Weights of a small encoder-decoder image transcriber: decoder layers 12, batches of 64.
Rows from block 8 of the text decoder of a small encoder-decoder image transcriber, named by matrix and row number. Rows with one number belong to one neuron. Each number is 128 + 24 x the weight over its row's rms, rounded and kept within 0 to 255. All counts start at 0.
After each neuron's rows are labels from the 100 texts, of 14976, where the neuron reaches its highest value: "tokens" is the input token at the peak. Only what is clearly more common there than usual is listed. The data: seven-segment displays showing three digits. In brackets: how many of the 100.
# fc1: MLP up (decoder.blocks.8.mlp.fc1.weight, 384x128), inputs 0-127
# fc2: MLP down (decoder.blocks.8.mlp.fc2.weight, 128x384, transposed), outputs 0-127

fc1.369 [ 94 132 165 164 116 146 130 119 103 116  87 139  78 171 123 111  88 140 137 136 120 157 115 160 117 140 146 175 110 124 127 117 119 134  75 110 177 105 145 141 101 143 116 140 142 147 171 147 118 145 123 129 148 153 131 110  95 141 116 101 145 128 124 115 166 108 132 143 174  88 121 132 173 171 102 134 109 109  91 111 120 149 110 121 128 167 181 129 111 116 148 159 124  97 139 141 146 127 118  91 110 119 124 145  69 169 111 125  97 152 122 100 168 130 166 143 122 127 102 136 148 123 114 146 126 131 128 186]
fc2.369 [167 126 148 113 134 136  79 168 106 128 139 166 126 136  88 150 120 101 122 126 117 126 152 139 134 111  89 136 128 118 120 148 151  92 153 168  72 154 132 107 154 128  93 146 112  85 120 144 134 117 151 153 100 138 112 144 190 101 143 145 101 135 150 128 112 193 126 139 103  94 108 120 124 101 132  85 146 136 129 152 106 139 150 120 107 127 104 142 117 147 107 151 149 103 153  99 139 133  92 126 142 126 170 175 154 151 120 111 174 146 120  91 118 159  90 163 105 137 145 144 139 113 107  93 133 126 170 103]
tokens: "<end>" (41)

fc1.151 [160 134 143 102 148 173 123 148 132 129 159 145 107 102 146 121 130 126 100 127 143 141 175 150 157 184 129 127 119 109 106 132 154 140 135 157  81  90 144 102 163 144 104 149 122  86  90  98 105 180 149 163 152 117 120 123 126 121 116 137 111 120 102 156 101 133 162 119 107 129 100 132 146 112 120 111 145 124 114  89 111 121  92 123 121 173 116 124 174 133 121  78 108 100 128 132 120 163 148 118 141 122 115 158 160 151  89 124 124 148  94 146 110 129 115 156 142 167 108 118  72 157 165  90 105 163 104 141]
fc2.151 [159 103 141 130 116 132 119 142 114 145 145 136  98  89 125 138 116  96 130 134  99 144 159 115 127 161  63 176 167 107  89 149 124 165 121 177 130 134 138 135 139  76 137  96 100 103  98 120 136 131 161 144 118 109 137 157 129 123 142 115  96 149 123 156 119 113  88 126 153 118 122 149 116  98 136 108 132 149 123 145 133  94 132 118  89 143 108 117 151 139 179  96 113  78 134  71 133 141 143 157 112 152 144 152 137 178 152  91 132 114 107 111 133 148 169 135 167 153 143 129 121 171 124 149 109 169 116 152]
tokens: "2" (35); "0" (17); "8" (14)

fc1.117 [130 137 143 123  94 130 158 155 133 138 122 156  98 114 138 154 127 127  95 140  97 134 121 109 103 131 142 113 140  98 155 149 124 123 110 143 114  97 161 120 116 116 110 130 105  87 117 127 136 165 150 157 170  80  90 113 105 105 103 121 104 104 137 111 121 117 134 120 136 133 144 139 171 128 133 118 111 132 106 134 134 125 133  93  99 148 141 111 127 142 151  69 121  94 150 121 146 148  94 114 109 182  97 187 110 159 102  83  79 172 167 141 115 118 140 120 153 174 113 129 112 195 139 181 142 150 148 127]
fc2.117 [179 112 142 152 101 123 120 146 147 157 129 152 127  89 116 119 104  96 116 114  96 183 195 105 106 148 101 206 146 137 118 163 129 135 107 163 142 127 147 146 130 104  95  96 120 121 121 130 106 138 126 123 137  86 139 125 111 139 139 111 140 172 145 144 135  99 112 148 155 125 119 104 113 144 119 138 137 161 118 129 103 122  90 116 117 145 124 113 125 141 158  96  86 106 122  47 140 154 115 126 117 149 118 143 133 190 118 131 113 136 128 113 135 179 125 111 141 146 111 143  84 166 127 142 110 134 126 150]
tokens: "2" (31); "9" (16); "8" (12)

fc1.66 [109  99 135 140  78 129 147 111 120 115 123 160 120 168 149 153 126 113 122 113 176 181  90 121 114 156 143 130 146 161 106 145 136 132 140 142 140 116 147 197 119 153 111  94 119 149 149 123  97 133  89 105 142  97 151 105 117 195 146 118 149 150 111  99 136 119 114 124 166  89 127 121 160 184  97 173 119 134 121 142 135 148 105 115 141 147 114  80  94 150 139 127 116 165 137 151 127 108  89 124 112 114 109 111 133 145 112 119  97 164 156 133 171 130 146 130 106 107 115 149 106 124 117 158 135  89 104 104]
fc2.66 [140 158 119 132 161 154  98 119 119 130 117 143 116 129  91 141  85 107 155 122 135 132 150 157 105 156 107 101 146  97 101 109 163 129 114 184 153 137 147 128 153 107 134 112 112 112  83 155 123 121 102 146 148  84 145 130 116 100 139 170 116 118 150 117  96  86 135 138 120  89 126 137  93 145 100 127 148 161 151 155 115 117 162 167  90 126 145 174 167 161 114 146 156 107 153 121 141 100 155 126 144 117 153 118 121 114 109 116 158 114  83 128 146 137  92 151 101 154 108 127 152 113 124 104  63 130 106 177]
tokens: "2" (25); "4" (13)

fc1.319 [120 123 171 138 138 155 126 182  99  82  98 119  65 141 119 126 125 146 107 164 123 170 108 129 117  86 150 147 139  78 128 164 126 124 114 163 149 145 135 104 120 160  99  86 180  97 145 125 146 129 154 127 143 140 134 141 138 103  89 105 122 133 136 138 173 114 133 142 113 112 115 123 125 153 110 131  81 104  92 114  87 114 129 154 160 137 165 126 147 114 155 118 171 112 123  85 128 137  99 108 107 118  79 157 149 135 109  97 107 173  96 130 136 137 156 169 144 152 141 141 140 134 137 120 117 130 115 144]
fc2.319 [145 139 141 159 123 146 132  97 119 167 122 152 115 142 120  86 113 111  32 104 152 132  99 131 156 133 135 126 100 143 114 131 111 124 119 135 151 118 126 111 147 131  95 164 117 102 118 127 132  88 132 170 128 106 131 155 160 113 122 133 121 109 137 137 183 157 139 151 155 114 128 138 126 118 127 121 142 106 134 111  93 118  79  97 132 166 129 110 146 154 136 142  73  83 135 122  73 154  95 147 151 104 135 160 132 133 111 157 129 147 134 114 126 119 127 155 126  93 157  83  97 203 112 116 147 129 135 119]
tokens: "<end>" (99)

fc1.325 [ 92 145 101 141 137 162 143 156 169 145  96 139 117 125 130 114 142 114  97 115 108 142 121 151 172 112 119 115  93 124 122 129 112 147  62 101 170  82 167 142 126 126 121 116 158 109 119 139 106 151 119 110 131 123 145 125 105 152  65  88 128 112 109 119 127 127 154 147 131 143 148 114 158 176 109 121 117  97 137 149 145 128  98  97 134  74 113 117 124 144 134 109 138 141 157 138  99 163 118  97  87 131 111 104 126 146 117 152  71 100 133 156 148  85 133 131 143 119  92  99 110 136 148 171 143  90 117 173]
fc2.325 [133 119  92 131 131 128 108 132 175 125 124  94 170 106 136 111 125 131  75  97 123 124 128  94 179 126 123 100 128 156 141 149 130 141 138 182 129 108 142 164 136  84 146 112 131 103 105 124 157  69 127 104 140 115 127 115 117 143 115 155 150 136 177 144 118 139 168 136  94 139 141 111 139 155 118 150 163 169 122  94 160 116 115 104 150  98 121 103 152  96 137  95 104 175 102  90  92 155 144 161 127 166 109 122 154  94 154 157 156  87 143 117 122 131 118 110 143 122 129 115 128 125 163 136 118 126 113  76]
tokens: "<end>" (98)

fc1.328 [ 97 126 154 129 115 187 135 161 115 105 160 145 138 158 137 145 107 108 112 149  90 145 136 103 121 156 140 168 123 141 111 146 142 163 136 100 111 158 150 114 134 152  99 130 100 139 149 105 102 120 153 130 152 132  91  91 121 100 128 118 151 122  98 123 158 124 147 152 167 120 118 120 137 132 162  98 115 125  96  84 131 118  91 109 154 161 144  79 161 132 139 104 126 116 124  95 123 125 113 108  86 172 104 149 104 147 123 104  96 164 114  96 171 195 149 147 145 162 145  90  98 124 109 153 118 152 127 154]
fc2.328 [127 142 146 146 141 166 153 126 125 170  91 130 145 130 145 124 155  86 118 107 127 123 169  97  76 183 141 148 108 122 104  81  69 139 125 114 147 107 119 118 163 143 134 119 124 161 141 152 119  96 131 105 121 133 152 141 134  95 116 121 151 142 113 142 151 135  91 165  98 152 140 102 122 123  94 104 152  91 126 159  96 155 109 129  91 159 117 117 101 144 106 166 115 124 140 142  69 180 139 148 147 101 111 125 137 129  99 130 107 138 135 191 128 125 120 157 112  93 133  95 100 141 131 135 129  84 123 117]
tokens: "9" (24); "6" (14); "5" (13); "8" (13)

fc1.150 [121 138 162 137 117 165 156 143  79 105  94 136  84 200 120 159 136 134 161 142  97 137 145 124 144 132 109 155 155 120 112 125 129 131 117 133 145 122 151 139  86 107 134 139 164 120 131 160 119 138 137 126 106  94 125 129 135 135 150 119 169 102 115  95 136 121 118 118 150 130  82 164 142 119 122  94 112  98  98 143 121 129 150 121 112 153 137 100 125  87 141 139  81 117 160 112 154  96 113  86  77 108 128 147 134 175 142 108 130 198  89 130 183 106 143 163 154 145 138 147 127 123 103 153 116 110 139 132]
fc2.150 [176 124 140  78 102 130  89 127 109 102 172 150 136 141 123  86 142 111  95 107 127  69 145 104 190 102 136 119 122 190 125 158 113 128 147 123  81 166 131  91 109 126 152 119 142 140 123 120 128 108 159 110  76 152 103 144 145 123 163 137  99 118 195 149 133 145 126 122 108  91 131 143 140  77 142 128 143 140 111 119 114 150 145 124 158 134 115 139 143 104 101 140 128  99 137 146 129 105  83 117 148 128 133 147 148 126 126 121 145 149 170 112 109 136 112 153 133 149 141 112 161 158 126  97 148 158 132 107]
tokens: "<end>" (86)

fc1.163 [154 114 158 132  72  74 107 132 147 111 133 133 136 110  98 104  91 111 118 129 124 150 124 115 163  79 121 127 122 114 148 190 105 124 163 145 121 138 153 133 106 144  95 157 127 133 146 145 103 138 116 134 166 127 120 106 110 155 132 119 127 142 117 138 120 122 164 127 109 111 122 104 141 112 129 124 114 170 140  94 128 113 116  83 164 123  95 142 115  88 181  89  87 163 141  92 136 110  66 134 131 174 113 122 120 101 147 102 129 140 125  53 107 147 117 130 140 141 102 137 132 117 135  81 153 123 143 141]
fc2.163 [113 131 124 107 122 161 144 126 120  90  96 118 150 160 156 144 145 122 143 122 114 114 171 100 101 142 151 140 141 149 116 110  88 165 129  94 140 137 135 137 123 145 158 101 153 156 141 133 139 126 146  97  92 158 120 110  98 121 136 142 153 149  95 123 106 127 111 121 121 169 118 123 128 135 112 139 152  71 113 161 150 136 132 149  89 107 158 116 134  98  93 125 151 129 161 152 114 161 121  97 116 135 109  89 113 138 125 134  82 117 150 239 141 117 136 158 112 113 163  59 124 117 123 150 123 119 130 133]
tokens: "<end>" (47); "." (25)

fc1.18 [ 62 103 147 158 106 114 125 130 113 100 105 141 137 123 124 148 133 120 125 142 137 139 154 107 100 145 157 138 139 164 129 136 132 126 133 107 158 154 141 171  97 150 103 104 163 148 170 156  91 123 128 135 131  94 119  84 101 136 139 112 146 154 132  75 133  89 131 126 108 120 111  99  96 188 110 143 117 114 120 133 127 163  90 117 171  91 132 124 128 103 133 126 132 177 152 137 119 126  89 118 107 107 115 110 120 115  89  98  98 135 126 141 186 138 162 140 106 109 125 137  97 119 130 172 144  65 152 141]
fc2.18 [135 151 116 122 154 139 123 128 104 117 126 120 102 135 101 137  91 104 168 149 104 120 156 152 111 133  79 124 157  99 107 108 137 138 121 167 142 154 130 115 151  87 160 114 107 112  89 153 121 108 127 152 112 129 117 175 126 101 155 150 105 121 125 115  92 103 128 134 117 100 123 163  98 123 132 110 148 161 154 144 115  72 191 166  75 122 139 160 149 160 150 145 169  97 145 110 147  98 166 139 134 136 147 114 132 139 143 114 156 114  81 130 144 125 119 143 126 137 134 121 166 116 115 103  68 169 100 161]
tokens: "2" (12)

fc1.329 [136 132 148 158 128 122 137 185 138 163 159 103 140 109 136 161 145 133 153 128  85 126 135 112 107 118 146 130  96  76 147 127  88 138 134 112 143 117 124 120 148 141 159 118 153 131 122 169  74 127 144  96 128 128 125 158 139 123  61 109 107 138 116 142 155 169 189 118 122 157 144 105 154 144  93 143 134  96 127 126 140 148 151 115 143 123 143 129 130 164 144  88  98 133 129 142 143 179 156 121 127 143  97 113 107 158 153 100 115 150  68 132 120 105 114 141 169 167 113 113 143 138 155 109 108  86 109 162]
fc2.329 [138 138 137 143 129 105 105  82 133 163 115 118 124  81 116  93 103 102 100 154 158 140 100 117 141 135 137 132 141 146  95 148 151 150  95 157 179 139 132 127 119  76 123 157  93  93 124 127 117 102 102 155 188  87 153 141  92 127 128 110 119 157 153 148 163  77 136 135 155  76 142 154 112 118 125 166 123 173 131 123 105 123 119 108 159 145 125 148 116 162 182 133  94 128 114 110 108 100 131 139 145 102 131 108 137  91 112 117 140 113 128  92 113 158 140  94 150 124 134 147 129 170 132 132 123 160 128 161]
tokens: "<end>" (97)

fc1.278 [140 121 139 154 141 144 139 143 143 110 122 134 130 179  88 141 133 143 124 146 129 142  75 130 120  74  95 133  98 111 122 146 149 130 127 102 109  93 146 173 116 138  97 112 120  83 107 148  90 138  87 137 179 135 103 160 106 115  48  77 114 124 137 121 163 146 147 184 130 134 107 129 157 138 159 126 125 109 138 117 146 135 125 124 105 151 136 112 148 131 136 125 100 122 108 110 123  95 146 140  95 145  72 196 130 126 120 107 109 158 140 126 130 129 103 124 178 141 131 145  88 143 114 138 144 120 118 124]
fc2.278 [122 153  98 159 157 126  87 134 171 176 124 147 103  73 101 112  99  94 142 105  96 112 159 153 125 112 142 113 103 124 144 131 110 132 143 129 148 130 159 109 163 102 147 166 130 150  99 149  99 103 112 141  99 127 142 124 161  97 110 121 102 141 157 136 146 149 160 162 108 109 161  90 103 150 103 104 160 162 167 113  94  98 135 160 123 117 106 159 153 121 110 131 126 126 145 147 101 169 128 155 151 147 148 123 109 117 103 156 149  97 131 105 117 156 100 131 111 110  97  95 152 166 118 100  81 113 150 131]
tokens: "9" (18); "0" (18); "7" (13); "1" (13)